config.yaml
encoder_arch: "vit"
model: "segmentation model"
dataset: "scattered letters and digits in many colours"
train_examples: 195000
image_size: 48
crop_scale_min: 1
horizontal_flip: false
color_jitter: 0.1
num_classes: 37
encoder_norm: "rmsnorm"
encoder_norm_position: "pre"
encoder_activation: "gelu"
encoder_mlp_ratio: 6
encoder_head_dim: 16
encoder_fused_qkv: true
encoder_bias: "all"
encoder_qk_norm: false
encoder_parallel_block: false
encoder_inner_norm: false
encoder_moe: "soft"
encoder_num_experts: 16
encoder_moe_every: 2
encoder_expert_mlp_ratio: 1
encoder_slots_per_expert: 2
encoder_shared_expert: false
encoder_patch_size: [8, 8]
encoder_conv_stem: false
encoder_layers: 6
encoder_width: 192
encoder_positions: "learned"
encoder_register_tokens: 4
decoder_norm: "batchnorm"
decoder_activation: "silu"
decoder_widths: [32, 32, 64, 128]
decoder_blocks_per_level: 3
decoder_block: "basic"
decoder_attention: true
decoder_upsampling: "pixel_shuffle"
residual_init: "scaled_by_depth"
optimizer: "muon"
muon_scale: "match_rms_adamw"
lr: 0.0076
momentum: 0.98
nesterov: true
orthogonalizer: "newton_schulz_5"
adamw_lr_other_params: 0.0013
steps: 10600
batch_size: 128
epochs: 7.0
lr_schedule: "cosine"
final_lr_fraction: 0
warmup_steps: 530
weight_decay: 0.1
adamw_weight_decay_other_params: 0.05
Rows from block 3 of the encoder of a small segmentation model, named by matrix and row number. Rows with one number within an expert belong to one neuron, the router's apart. Each number is 500 + 25 x the weight over its row's rms, rounded and kept within 0 to 999. All counts start at 0. Numbers have three digits each. After the name is the row's rms in percent of the matrix's.
Before each expert's rows are labels from the 100 images, of 14976, where the router gives the expert most weight on average: "strongest on" is what is common among them. Only what is clearly more common there than usual is listed. The data: scattered letters and digits in many colours.
# router: slot weights (encoder.blocks.3.mlp.router.weight, 32x192, trained with AdamW), inputs 0-63
# up: expert up (encoder.blocks.3.mlp.up, 16x192x192), inputs 0-63
# down: expert down (encoder.blocks.3.mlp.down, 16x192x192, transposed), outputs 0-63

# expert 14
strongest on: count: six; the character W; the character B
router.28 107:479446497478524541500492505502480511488499515451499505493500498529536570483514478475496472540502496502550497512502515497451463476490451497507524484540553498541523478517474526499481468490555507
router.29 106:516447483498509510507484489510529513492452483520512511497506495495538541518503480533509447433468474547488497497491517506486498511495481479469475515488555505533508537503504498510474497507510514
up.0 090:472507510493534542502508513511517466487528509460496516493515503522500502484508482516517484499457521482494500476468498520451519481504508511539468486505549501502552472492495508499510508496479514
down.0 078:510537512541519515463523491492538494498530500517490530544513536520528507464468512448508469478482509519508478506458533537521524469503470502495490492491492484506478500474452473539522500510492471
up.1 121:534513504511549477535502518493483554491482505485482525481528507528480500444490511508524524556478490477529486542524493513535543487506486526500428487520537495476486502483521537442515524514483497
down.1 125:513496465523462529497483520505475522456471515475543528496486526507491537461473540451520471469501516527453495476482485518469478468489481482528504454488499492473515539504462535479486532473487471
up.2 144:470529531496524499476488507479512519493535496503500509527449508504475516523489501471540569483484513492539490494475444519496529532486499528500504480498531472508504523502496513517515526478509524
down.2 143:451556535507512522503502491503514511486532473470482499492528531500511529525513513464526486493527456508530507550511503497514529504473498464542484510489530509556488507481490549491516494519478511
up.3 124:495492510501479489526473457520500503472500464495486448494494507517513507499501485473554477513451463511447506482519513518494482452448490474507487481551521509512512491512528490465525539432513483
down.3 121:517472511525489529480485508516539495502490486454482554486486484525531509504489527462544496545485460480538491520491504485500509494519510501528535483469464510524519538450525470471527478523471487
up.4 122:528485537497497483487523466470493549490513477492493494528497500474551546467530494492503467521488499408529475474533477471511534469475528493560447501481492503458468494451491503509509492518488516
down.4 118:509437513552496530495480520482501477508518496531468488487495458511560520483526512504489492505467491527474508464474480523494458477502514492523515499547488490483539538520508526476499511471504515
up.5 011:509484486484465477503544513524495561515522485493512501497495510479494496530476475473509517446510530550502455490491474523491518508553501505530504510483486461448492512461489475459486492521468480
down.5 015:464507476522442515582544499491508520516488469524462525486477515480464426496521482523532491491508495520493530501483500479490493462487495486439515507508504517523509478513435499557522522516478471
up.6 056:503508513558497519481539496476482497495538496556475492511486478487473513537490470525503476478506504491517514517494473473504502478490510491535487493468482494541500482508512518467519566506514527
down.6 059:522443520469445531497467462503487522551503496497504489507493475516539491493523511487480484514524487473515488518511553521513503522509467527516523511527496446536510493479513514519476552515449493
up.7 057:509523480498555500502477510524494518531499473506490514476502511516546504455502526509482534538490549451512474470502506483506488519514554486518500528481520449492492468523552517468509470483523530
down.7 064:492492489493481520494516475555502519508464509495523524453523491460456489488476479518454532520532551552485444491520529458452447485436482457458479509493518496478538491463507512493465535521455502
up.8 112:492507543490477500488523480502483513491491491500475469537515517499513485494513495531481495429502489496534504495442491493457544492477492486517492493498501491529483487480475470507499530555502466
down.8 120:503498473526519529484522466481518536474498513526531470505470519509488527517499480532512515468491519479524530485516475495473518494510520560540543528456497492527541530460483460449493456483530465
up.9 129:492470483490541452540516490462464505512494502485555456504448515490500519508495462501543495482444526532490481502502530488514507485510525492540534522500515469527509475470529528491491533517504527
down.9 116:486515499478490512542527496469497567490435443528497480539548513523446498523501519501495488528463464473496505493477510466509505522546512458473452512503461541498489502526494519451508520502482488
up.10 087:499501513552481487498502510522475503493510476499501507513486450513536474499500516475495494446499501490519504503505536480517472525451509490484511467462534501490526509506488516495467507491495486
down.10 086:492514517523493514537507513517494458527460506516492477459478499505462526505448447469476534491535514508505496490547460498480444494484502526501491461507513509512499520495492527508538521518512491
up.11 042:501517509517495478558496473472479495516474533430539477537522549486487483481540459524512500496482460477469525510509526486505493507465497512498489501487488515524511488474481504526540490520528508
down.11 039:522499502493451455549487542504537483519488450451480477486497492494441498497494494498525495509491448520476523490526535502484444541519489529470482519518506513495479510510485513504519471493471527
up.12 087:522455547499480494519465503519505473452512512512532472514486464494466472521492483500488515523527548484553475444527499495541502480523485456540482506497478493501487537497469511521502485531431475
down.12 081:475462507460532469508506526487526499509471527485497499524472488526468478510518501479529545532488468518504498457489495491508488485495531527530497464502521500489504500572479523479499491501456474
up.13 110:525567486471485534503503502487496498544492457506493486494504509488492535476498492474487510471508542497505622487441465507502535496514492455479493457500523518513503518526476515505473466473498518
down.13 120:447488454500497471474515512498535491489460498482488510498546531532467505507478540472471507537493515503493486503514497502494488472465498480526516480499529479498525534507511511488521485542489476
up.14 132:489503463484487504534535498507456522489535476503491520554521490484508526531482465477515502485500487494489478507541535533517512477496502520474486488537505533476529526517513526519544519496472522
down.14 123:506506451494495525478486487482539510523461517495603482535517491514501526498491517516535510502465510536508501465480497511467472539524509421503503470473452483498508496508511540474502495509496494
up.15 119:515499502527503478533492473547469471502511472463481483453428470476481503489529477500512511507493501471493537476500512468512530501486513460490541501532505505477504541468523510484485477464466504
down.15 124:514493512478528477510489521497521537507458508469515501488497496516504493544471477468485505505527474503553500528528484496507504518513490503494513510450466466509493441482533495506508491490505486
up.16 041:479475495466528519525461450516503510469502511516518535468519487485518445478490490531499530520527512516507514485479537491524489509482536511493471522527481523549516526527536535453466472486481466
down.16 040:532483494508451489527514473524515517479499499514498465464479488509506472540504560497483533497522467490500522477508506525492503481467515473545530547486490480495471514519485541510517557522492499
up.17 011:508467544537508504536528464515514509497497539487519516506513507532556498509500522539464494549495558515502499507491502470508504509509509502559497517501545528463478531496530518506517473517497522
down.17 016:524480505478493487584516523501538543525491486471492542471494489513468422524517484504532461466537536503465552483489508483493461511509519466486507487494488487485484497475464547551512521486492479
up.18 124:500485484522512535487527482489505491498523482440505479496484554505515501491513471520496499471457510479485508491549492543499514471492481501508511510465508517527509493487502496522539517506482501
down.18 109:465513519500505510469492523515456526507455527527510490540500526491528528491482551489455435516512511503477487462509534495489493484508530460502505490496491464521494511536542501496519481512505493
up.19 121:532509561472478512478468466512513493560491497496544486535494488526486498482468533521474512489508530449531491467478516511530543491484515496483502473493529487496488534477481506541492538545504530
down.19 117:546510512510533493482487559481498491459509480525527505539471517497510478449466505524441532503532507520497471524507524483497503505490504501479481485491532488486490542471468511490487500490484468
up.20 120:561488475535510451518463476517471535523545499486509502507489495500522490512541543462470468480470484469495527496550501470505475504499486476461487522493470521507511508435521485469520517515492488
down.20 126:501490534418477462569486565510485520518454523490500513557498517520502527535482524509511500481481506483519531487494511482496522487515467530525501453503545476475521486532492493465454513492515487
up.21 102:515465522541487515496487485480501462497528479524521467525463478484482520493491510553554501509495502512490471519490508491504459495510515520503497492503483458469525501536484494488496524476452486
down.21 110:530493531509515503492476507510499506509475511476491506481505442537479511533488525492523501527530502443473501530464501514499517559469491535494505478496528491499460456474467517476467469528475482

# expert 8
strongest on: count: six; the character H
router.16 100:461495470533463523513487534508511496501532486520504480510463527499462521519487495493503517524537537510559487506448476492526533519493480495484525497446526506479475529508508522490507500475557526
router.17 108:490545521548531479528504504496476477507475495498512491512556485512512495494496511529473523523465468517450462488544477495517496496460487513515466536484521469498521488517492559524473498501502544
up.0 090:516491500525477485503567482475492501530457544524501516451488496488506488499490513516499515470506478522493513480504524493506475487496504514504515520479521477516520492565502482497489520525496490
down.0 094:515491512489509488503502558458490503490491498510516512495531497516501515468467473485524500490506500538495470479459497501484483516509481470455515469441513481537470482538507466491526506491491516
up.1 039:500501524506509511510511466516546555480518509504478474553529505492510506510508497505479488480514501534506487501491478558451475470538482502488485544466497481517493453510514473467529512476450487
down.1 037:486489476496510480460502485488515507541492540499495553514515538480515506495501483500547480444447500449472539464518519493538535459492455483503510496526510502536510554480503509464465472505493494
up.2 022:529487543496516443513562465519450468504477470520501473493530496527498506516537489479493473508508476541509487487495515530490511493507530507518483488501548520504478498500467504454462517467521504
down.2 021:500473516528574476574478464499539485552484525506498484483485479489522490505567449453501489517540494484517503525487496481523536491494463486486492510521462474509471547459507507489472493514444489
up.3 081:509459507477512519488526566510536515477543480511504527491494504551451506460495500495498509529508514526508502527497523533491491502521479519498510471556445484457494498465447494521520546519500498
down.3 086:517499496490484488498505487478494488506523543543502467536486508470523546489482496501510493505537468496469474556544503501548502519494494507462514539524476495555502498479511469490472465504491487
up.4 010:491491536485508491545504524523481560496526524483525518496492496472515558510491559468507423477548492504529452532500479499498493538538488477529496557496495470479497485496487489495459491484489481
down.4 012:536478483514544471545494473496510491527524468515538506533454473495506508498515463498530487526522535507466519492534495495506526452476478449495483510495471529493489507467486523493452525476477485
up.5 012:480501488533499508516533494487496513468479485501560500513476449468519526499519499494475519491503519482550527501540473512537467518463428543505515544487470499506502525457493487524469426456503499
down.5 014:508480438486528490566469473498508501530513474488490520530455537509487493477525504451491510525517504475483537506532500474512495494501478498528450500485512516504489506470476527505508527493513451
up.6 085:443468553556491506508473458513500481501503538458551512515507480464493492471513482489482489491503478506528480486488521504468472479496494507525497564460527506508501485482512515506486546490481527
down.6 088:523483507469458477519541509536487501549528497479515555500453488509545492477513493506491512512520524520469508508464489509459535493518482473481480504485488485493500512489533532493499539490514476
up.7 092:525467519507531492488477496501511480513484499463509472508539517529547456480482512537528508533487490546492510510493489527510467530513523492517491537503513490476510510450511549509539469509517453
down.7 107:463484490513497460531525500538504455531493493464509504491490538536518493500539448468520554505521548465457537487475507469456494478465476451531505507503494485494505446479519520550509516476489498
up.8 127:503463487489489520504498470488497541531490522472512545523445475513470518518547467508522535463497513466512489474486484490501464506509523478498542486454484495520470505455482573485505534500505485
down.8 117:470459486502482467484551540535502514490527495471530451551526516525535502469453508490529515519459479517497477470529520491491465494501477513482465503501515494476539470511526535513527485507526544
up.9 125:515527484555467504491501528482444511494476478541481489472497489524459482482460537539485528518537496475526527472497488526496520498459474472500548491483447518523437451455472497503521508493494482
down.9 131:488490519486507469529495523465541478502462519500476495487512481521520520498533477479487521496505509514504516510486471489486496458511478518526485502494511490488480472525499465489474462482533486
up.10 085:516486543456497510514521485493521541441487505554480481490500473495552506493549539434482495503514527520476475562515511494508514492453462518497476472502504501461502478487475504509484502500496474
down.10 076:500524508538535469478497476481486484517529466502514540480517497442485515510469462498473470464469511493505553525510549507479513507521507488536503504489501520492517529516513502519509536487520536
up.11 055:493481553492538493514501458519521478519530586543520455490519486454503518522491515497494541466493463517483465490499496477472505474505525513528525491494536506531485504515504491532475517476529493
down.11 056:532510487472502475487509459521535519486513470487515472470555482500517477516513489519504474527480483547497526464458468492506549526497508509518475472490517503510502540490485510446517474544472473
up.12 134:491519560501518474436489498466498464489493508487543452486512531482511493499545549485516491448526470502500496521531526493494481493498545481496478471516448512482505534550512501483514526507502550
down.12 125:526496490515483521477519496482456472531585502498505501433475488506444496478505466478512468490503470528484473514501497508495487506492481497530492518538508535530523468490449489516490508486494453
up.13 009:453447485513522501527483464467546479456487520486511492505502430487513462485540490513448486486550510525538480470492490522480487501489453513529466553493513458535494472476507481512511484509545550
down.13 012:507496486508530453581487466470514515528512456490527491518423474496495531442534465501519491482506503503464489483501497489495513477507489472503469507498474484495521517463468521488479504479515486
up.14 111:530500475571500549497451463529490480503488497491535497518485494508502512523500509510473491473471478482498538477509524506513470511479503484484561505469456453497500501498494475502527508495551480
down.14 123:515514530502506520511539480498528505450489565531495485522506498487512495527498455542500487488517494463476548508492518541466499490469504509458538508549542521506471512524488519465513552498490524
up.15 116:481544503482531459499512491504490452517449513487538474488499521525512462488502543484503507474506496521556518493533522515496498485556462452512501467521486495513529512511455514515467483533504524
down.15 115:487467465457493547552491464459496500520538460495479499510534496488458480526492484511504507530485531482550513459495479409484499502526482505517513483507457506475503479520493483531541533473452505
up.16 120:512516456456490510490500509473521457482499495523488500546494511497529535473476504519507498481502478494485477473536482506483505481460490480489484491557514480532513493550474502519519488488520473
down.16 120:482521464499493521490493480515488480461455440506543537508525542503491521443500507480510493489491438491489456491492483519468458525546535469518506492464480536505531509509523465488515516484509504
up.17 113:486492545509469499511545521522488505514527483542497505516513442499489506519506456471487474496525483498544482490531492517480536514478456500495518483548510470464522473482558477512479493547483464
down.17 106:497507531455473527516514507548507536475507481484512527522447508516550510519509533498516471467429499493512512468552501472477493513545503485519459500499455479496490534513484500493447514533508526
up.18 120:487506517512466531515493511495513498476504487517528538479476500489490509550458467528536514511494529538486486497462500485517493468505490555504512491480502510499522508476480573492547517481505488
down.18 119:552490497514502473504530455488516486491497517493486514549508499517503494470469545509492527477523490500487511476492516480451463498551505506537494476480526522493523497504546490442494492521494499
up.19 119:481496456558445478514490543459520524484453522485480521479483460506502472516513529487493469458471492449480557473481505504496589505548494496496479487510522521479505526551508523484521495467509488
down.19 126:515500474520559507486489492511511489442499483482515485525488484549529524493512566490494481470531529497492478475515525452468496499511489517468480452487432525480516513494530500526506512501483509
up.20 087:497509453455494476485541490444493525453507502485566512480480491484499532513488518452498469475510472494508486483515494457483489535523508488511529492507483499530491496498463524483503518466557506
down.20 079:516468488493505525515481494473483474506529534531508470521474498508461497504418521550460532470531529495483489509497508467501527507504506455522481513513478477512515557502485505490486505479478504
up.21 074:483490500501510469507465512493503543520481491529443506509461526480532475498472469473526491511469505497471480524479484481516525483496535496456477444522515466479536500495452501476510509491533497
down.21 077:470488491518512510480505480498471509527463562519494448505433516489503497487503509514509460511483515481491489490531523502517472462468528524467472513529531488501487500503477497511528462480459518

# expert 15
strongest on: count: one
router.30 105:525512521478512484501497481534523490504492514518488467470510507452473419511493494491515520491488496508536483494495487478481497485508503499515497496513479463506511509515473445541520493512487511
router.31 101:493481532513501486530500461474494583469502502487453471523538516533512440507514469522488546477486527490482503484519473483512479541503523524496507522464523496522494489524507518512481518514521531
up.0 082:482504517510503502538441528528504501471480498567451452488494502518481524498463527502524529545495489514489500495495504503458476517508514486461543459503531497502470498545497537529459525507504513
down.0 069:482504494479508470499542453475494502504498523544483523503521493513529490461505524481491447471496530527481532484438506493472564483501507495499471519504477526533505452484442496456501532493467532
up.1 008:526514492507480473518516494476505498513475471513500441505468504543505524499467504543470488498527490488443508506494479501544460490528445459482469477516484520476519495532532493536479508496498516
down.1 007:488492525503505519534465539468473539487517489466555522508527516485536504483533493514534532491527532512510484498493477515504519503495570485490523478449494530483524543478489542466535493533526478
up.2 123:532512543470503493526503542489519479496487507505485554541532487504499496461502478523488543519500475456510514500551521529459532456502497530509489535478526498531539509472482515489467494506494499
down.2 115:516538491480460512485507505495486475498436515562524518497488485484467510452467551522497484480506516489540535466485473484512545505493474535549501475498538471468526527492513464503499520472487499
up.3 116:490563483518488505532494474514473534504496510468520505465507489473491481499512467477508531498515492509450492479525473499481473474461480445522502502508513479451516513525546487506536508511475478
down.3 129:481447504473519473519510500482547496513471501532492484519483523470514513477487480515494450473477522507516517548508530501489477510480515510488479482457586493522463469515485505515463479522486513
up.4 131:514490486478478470458432501531510482499541448507510475505559507557525548449503518485512543496485488497503492468497504531524481480494485479519492492518534540472479529430517488556502550514541512
down.4 143:500557505503486537524575470521480461488484511515532497486498501402530452554503499484510508515484450482478537504529445477508503535467512508490532508523495461485484548564502509527522461514489497
up.5 012:502477471529478576549509447498539546494504500491541440512469483495498487519476507497499462533531510536452523515483526523540487481432510508484520496488480510487476498512514530482504532526482489
down.5 010:468503518505485455512512568502459532506482502493510522489539519510523531480441514530516515501494533476490516493486524529531507502484511511488492509448534486483516503482514497478488560531509540
up.6 077:518487536508514513554501505545455477488555453464521489501491516475523493500448461537489488506486512493511535472467468505502516456477518514507502510530512465511486439495480523492455535481488549
down.6 074:518535457458523473478481532444517497485488474489501503511518491510491560508473499473492491482483518537478486501501517521475516533526491501466510486477504563550470547510499518543497489547515495
up.7 119:486459509463491445498534488505495502528498457504488495552564510490535512506489478515479497528451509529505524527511495530459500490476499483511490498503534453487473508468507471500495525507471469
down.7 113:499534505502501513439514518501510477489440502509554475499512499512479482499460555537463451492470476494476498456500516486508510502496487475520539505534515453446490523496506479487473493492530507
up.8 126:476522457536506448436486510528489467483494498502509490459493499511546550498493481506495536526510506494498485557472505519529520521494480502453466525528534497533522459501507518505523519508514466
down.8 143:528531525500478584475510519532499536542492505518525486512513526495472469539495495464522533453467492526540499479470507534490488532521514520508489498511488513464472529500536479498485444477492541
up.9 134:499490502527515526511472542488508517505512479502526480528526513478532498520494515490498504496489473521547490483488493471518474504487512479478525477484458497510486483501520508516571471508506472
down.9 135:532541503476527519497489491485502476497501510521502471551480498519488500503480496507511526485474542472448516481489486498526496546532501472514508484509518474503508498486532526546478524465513561
up.10 114:499454510515501495470533553485510479458501474504487572546508524508498506456489573520480476488454468531487517456490519512474505533506521487496538452463468454514520487528509522488463526540488531
down.10 115:491529467474479504521493473451519523503513515513459477484489468531509483501497448509512504490521485493535486527506516486508514491508487487504486560516501520513485530441491516474471522499510431
up.11 070:433479512505503548481523506523505486482501464486519489539513550486519542492527517483480489480452511528501541516513510481478486501468503484567515513549542535500477514450477477483512498470461495
down.11 057:520478481470484471475463482511524486525473510540516536506462507522516471474510481532515500467525455475459489482502495487482461478488449519448538479475516492478513530484511521483506524494451471
up.12 043:484490482492534512516538510418546498528500514467503504506529526499545548476524478481496482543515484495506520513515480532529502450488493515498469496481515482448545508497501461487463545481508505
down.12 034:523482467540492516520486494539445479542494503498491522528526451521481535499513514519505520457498469471491485531526504516531490509462466488516499500492503481465452510467523515491539520505497486
up.13 111:446518487474511487478499471507514455457465499546502483492499457510480504524523485483498523480478476529491495520517488537523497479493500476450509531513508534536518480554501514446519508506481534
down.13 129:539508467478477535488520460492540539525515499469447539471524538505502488508448477452526482516489527495523545505519533510477493489532519533536493526511506530497499492467502485544463416490533468
up.14 134:489468503549485518500573498499447452502477460513498532504523498541545536480508526503504491489538528499503516506529490474508505499505503503517520496443521491530489474494515465514529500478511468
down.14 149:470502482508508507464504511492540515483535485527454487485481488470453494453494497544528522465545527496523522497457485504526525503535478511498493506493492498518471518503462495513489469501520487
up.15 084:480480503509524535478499514512477498500512489465513479498539503562475535490482517473493471494500522507459513471498514516506524453540555472489522505497476544468467517534520481485481513472521505
down.15 061:464479472479460479453445504504531533484490536487492484477510472487477517487504519503521513508468491486500516472509556536508546463517524499466490443496498484527474476521500491489481529483507473
up.16 125:521474531504473480497541502488529538487507554517512520519523521530549533467525524483504453494505508467508452510463530458520500497451524547462521545501506512464509471532514483500485541500526512
down.16 134:490506494558528468491475499503498483507465491510490525504460484467486512506529492504506521475502478508474545481499489480449463519540497494485472493476464488514542559503488526520503537505449490
up.17 079:504500507506512502534511489503514470483474545513514526488509554540505498469461497545497547493505534487522471475482495497508548450502476480492495502474539542502493509540502509488484482461530533
down.17 072:505507487494497510496523482512525457501443453527515563476512476492500546515489493539530479450461498521506510531511493502520479459484485458528482510514494481522496527472485485468513527499517494
up.18 145:478490460552467509413490550529444450465514506522527556516500489504471536476524495489458510525488437519500515489463549498531451531509501456463510504473504494511510469491531485498496527488504482
down.18 144:534514497498511493494535493523470495537492499466507505445475504519494492501465511484516531529521530491513453543555510532498529514507525511490488475568476499414476490503559501492524483451486467
up.19 073:549496474523495487492458495456521515470532465494512543567539480490525481470542501533508505528480509521480511494523523464512489478519486476508510461496533518479451488510530508514486485487502490
down.19 064:464474476495514520482514480492527499486500493505515526510486496504514462485528533527531523502482485534428482523490501528490460478507522504527446444525476500495558486501502520536514463480509518
up.20 053:513484474498494501514498452485514516526475488558502489477486488467496549484516481517496497478486489503501443477515470518500470516495494456470513519523479538547507477482482534496446499494496501
down.20 042:483527558470488501549505528483521457451499529511488480491510488509521492511491480473478487468503483506526519480487537536484511517553537502515524469494486494453523495512502500480537462498534474
up.21 034:489495534464523467532544595457521481473462437523500491555503489476476498495515546502461509463526483506461499559490537552472523528519464482474503478498508522514507476483566533504477491485521527
down.21 034:449461497466494510512514478456462533526529492507444467523507534529458500509506506515517518476502499528537516471539478510525471528529477515494466529452505525437478514515479509461502501513528481

# expert 2
strongest on: count: six; black; blue; the character W
router.4 105:508514472551499537464519525502494488505471508506488535496476480520523541479480515508449528537481466520452506488501491540531446488432446487483511474524538523479486502505518521488454504495510520
router.5 096:513508462523486514498530527502481531474513492533514557507509499548483489506498503532489478522471544484450506462496494516527510482495515488512499518495494514513491501563525516560499501497511527
up.0 023:518513481482445489531482452508528518552513493503490466524477486486480493495518511511547521495503538469494519484409459517465482506485511532512459543509493536510478516546482536523526524522504509
down.0 025:478447473483553533551498497481458525504458504484495469528511463492517515516510499454508515458499510485567482512511478523432540501510531480498492479498482495539517491484475489459541502542496518
up.1 081:507479502515511494551551472534495484489523459541450478513509504460515472464488524479479537503478506465517549540480478532501502506484521530534507512505559505501534461482478504497457467488483493
down.1 079:495486495506493507524533486529466503503481484549447504540545452508494528498473497519455526526480535500461496553446513470505513520510480496473506517508511462480524478503501537518511467493502525
up.2 025:507498535475490531529509517566512497477531513491481507467520514516530478513508466502480531453504500518484516518478474496539496492524502471519498472466467515488508492472480526500485468492518493
down.2 028:495459556515531507501523532521541503468526530488466476508487439499558473499537528466526478473517523508456495538478522514509517508472490511532484488469535495514481451502451500511503515489530533
up.3 011:505489561514516504554456487479513481512475490494485478461556476499473499483535508534521479523558495514460494476510524479555503523518468492497523481491462477502478498463474469473534484521500488
down.3 016:504503520464517511564514511431492503486467493497493441493534482505540533473522493498503540502484533493557494502485469543475515511506483459498471504500493493546531465505473521491526504503507500
up.4 138:555519491511496518532474484490522507520520475476491499490506475466493495511487520491524491543514494528492494491510445524494474431511541537517469576517500511463496507466513489491504472516495485
down.4 144:480468437508498480484501447522483478490482548481532460526512498504496493460512480523519571526518489497488494453503467523466510483514468538481487488520511479492492451494493535492498509540524476
up.5 050:460489499495514505544509524547495477483448492479493495472563536474478469467530503508503501466452495578496467537493486477481524483493493493481501511488540485495476547476517490496501464496497492
down.5 049:515517513487490516409461515502493504490479491517499487484513521488497480495503501480441507488533496515496502527516532506447528487491517478502515518511510548538532449493484486486512463526496502
up.6 114:502490508511479479520532511505502506530538540520488520522518469490537469472548496492495508544499510510480462468515538488489490445476487494526471516501528532464461505513510437491508528520530521
down.6 122:520494487532473468497525516489521508522464516531473554536508451471477454455467495520521522499566472521482510469512524472547488493505516516488511503521499476476504477490464489537508488498498507
up.7 016:456477544530499492515502505465526490518486489497504463465535474508454517458503500520483467508526454474486467478502522509481510522513486505461509514494516492489486505495463460506509467461530483
down.7 019:512530504467504478533551472489507499491448501508461495487513508469513497483523512501525519501505578553484509490516447547454508455479484502496466503492506510545514506536508524490488537495487500
up.8 104:505527515506553431497488529464510508520454516464492504521519500492543499485495516490503473521487500452493527479515471514462523523496469485497499481435523514523529497500456501497530486495523467
down.8 106:486479496460472560459490541494482508499483488495516534466509541529491505507499530540508535513452467464505446454495479513471501492523488501542483458519506527496483501471466512511502552527493481
up.9 118:506519473477494534506487508501492491504434488523539487477488514489531558495476516530498474513536486491525521473518467482457535488497503491518471477498504496447478503497540503483535481493541498
down.9 111:482476462540486536499490511509477513481432472501498468479528439497478518502467527475473494504521495476520499491537491497539495498478496475521435500462484523516533528495534499485447514503499484
up.10 128:510536497490517513498476490491485498504515499531514416531500510480523504534509526461467545482482525484520459463497500509576554516481517485537469535484478459469530521484506470507515505516503473
down.10 124:484494443493508522403528460520519466493493504538521510507467498512480501492527534523527494507502493530511543529490495524508460553511493450496491485520516515539539484495518509487490493471519510
up.11 128:456501517532500514489540461529516501466507461547504500504498492526475484521489488526472501515492551537472500506499529499547480506498486475488496471462483508457530535515487489536507506524547523
down.11 124:528499510515531540495528474462459475461496478434520526492471500456516499513542513479502473518485494512511535501518478514485485539490448465499544533468508531469528533469504502474503509503484497
up.12 025:508514498504472555558490540494499520501467450507528467516559473517500505528458475539490518480538470496538484492483504497498490476517488489463506507502489486486502450508541520503485494498472503
down.12 024:489514481473505497500519511466517505527479521503518467476542495463502516508512499518498521511500527525523507510437498526538521517497487482519483494477481476531509485487452545490520518482481498
up.13 087:516535484474498476517429466473479481486436498476497523531529511480489458479480531505452487508523459487494532504493472483494458498495525498521544533510464490507496504487506474469516479470488484
down.13 079:511526519521519541527514511490502528453477498490506531495524505511516504505510519508513529434472474512549512492452483504510498474502459533513510529511490562518528493502489449478541534477520524
up.14 121:517526497474515500494521500507500485463543563500503498550471484517490536501506509497518508539534500452478490494509499519487547488523528560479503508539510535492506519442521469458530475520528483
down.14 123:537521476539483494471470472478502473531525458510463488500497467534476510530496468500492493484484513530529533519505503463485515505495499464508528494476517501509489501471497479532503517458514505
up.15 016:511489534523456473545499491476533467499534462532465484453517511483495454471530482515520472519519516531479524467493498497538498493498510485504484526532514516529477507505463491472511524547513481
down.15 019:511499520477526514536490506472518525466458493541487447527556514520544530484521469513535507503483516489547496482491477530473509508507489481511496469458519494528514484510472525495517496531462495
up.16 023:488513508501476466509462549495553487476471483482495496498532511487494514522501510506472527474520463473524480499517478544538500461510489474506562519491482476527452452482491506521514436497476513
down.16 025:510461533458509514553487463488492478517476495471479517529516493476532531512491497502488485510463538514513483492494497492465534512514524497500436500477463550495519494510492479500467552511508480
up.17 088:535507514524532509524476480502468480514525541486510498492527495477480553494508527536470499515526515511433490487501527503534507495484497515520468492501499489506501568473485493532533540495485484
down.17 089:491505464491525513531577471448489494468494516482495497515465487509483476519492531503491500512489433482537516514491451537491493499505461468446521492504489498512536464441493506532505508516483506
up.18 128:450490478507496513469463492509481482503524505497450492502456510502475528501498492479518497483513527488439489462476502484504523529544469454527513514489478499527527490461460554496519504547465518
down.18 125:478480550506514530491509504524482495511533487426473516504532451472492518494469526467489530499514518513514459508481553486491504506524487514532537487470548463478512496535485474442536483506564513
up.19 141:500536460530473477522499503508536537500480518513526512503518532516506499474494521492496525507488519482442494443462507527522477504499499559511528477513499482500491506491490488500499504492499507
down.19 124:529494558498538536503474513485506526527542493419543500483495495504520532503502519474469485480461453477527462515526494495510513491532551498463503513494475498519515538523544526482541498495540484
up.20 052:517537499513453496502503478520504475521502493500470538473505477508517466500494496495487439521508516516472462471460443503510463520521519504525495505472506529527516477499540528466479496471485489
down.20 049:504501517460536485534459492511533535545496479501505520534539482509536546511541491522499496483436491504495524445498475502489533539475505485464499475504526476571490499455514477490492523530510519
up.21 117:513482476505517517500473473508501492535501481489419490532478490484480538525488532483472480468485480518488463486471493506541465507572523525485510508471523459569502521420510517501500520462456488
down.21 118:531496490496440481530489498521533465532473459516471543514493516471497473493468446533495560480477484524487481481488486492488515460535464501484441466516514507512509485466507499502511514539508481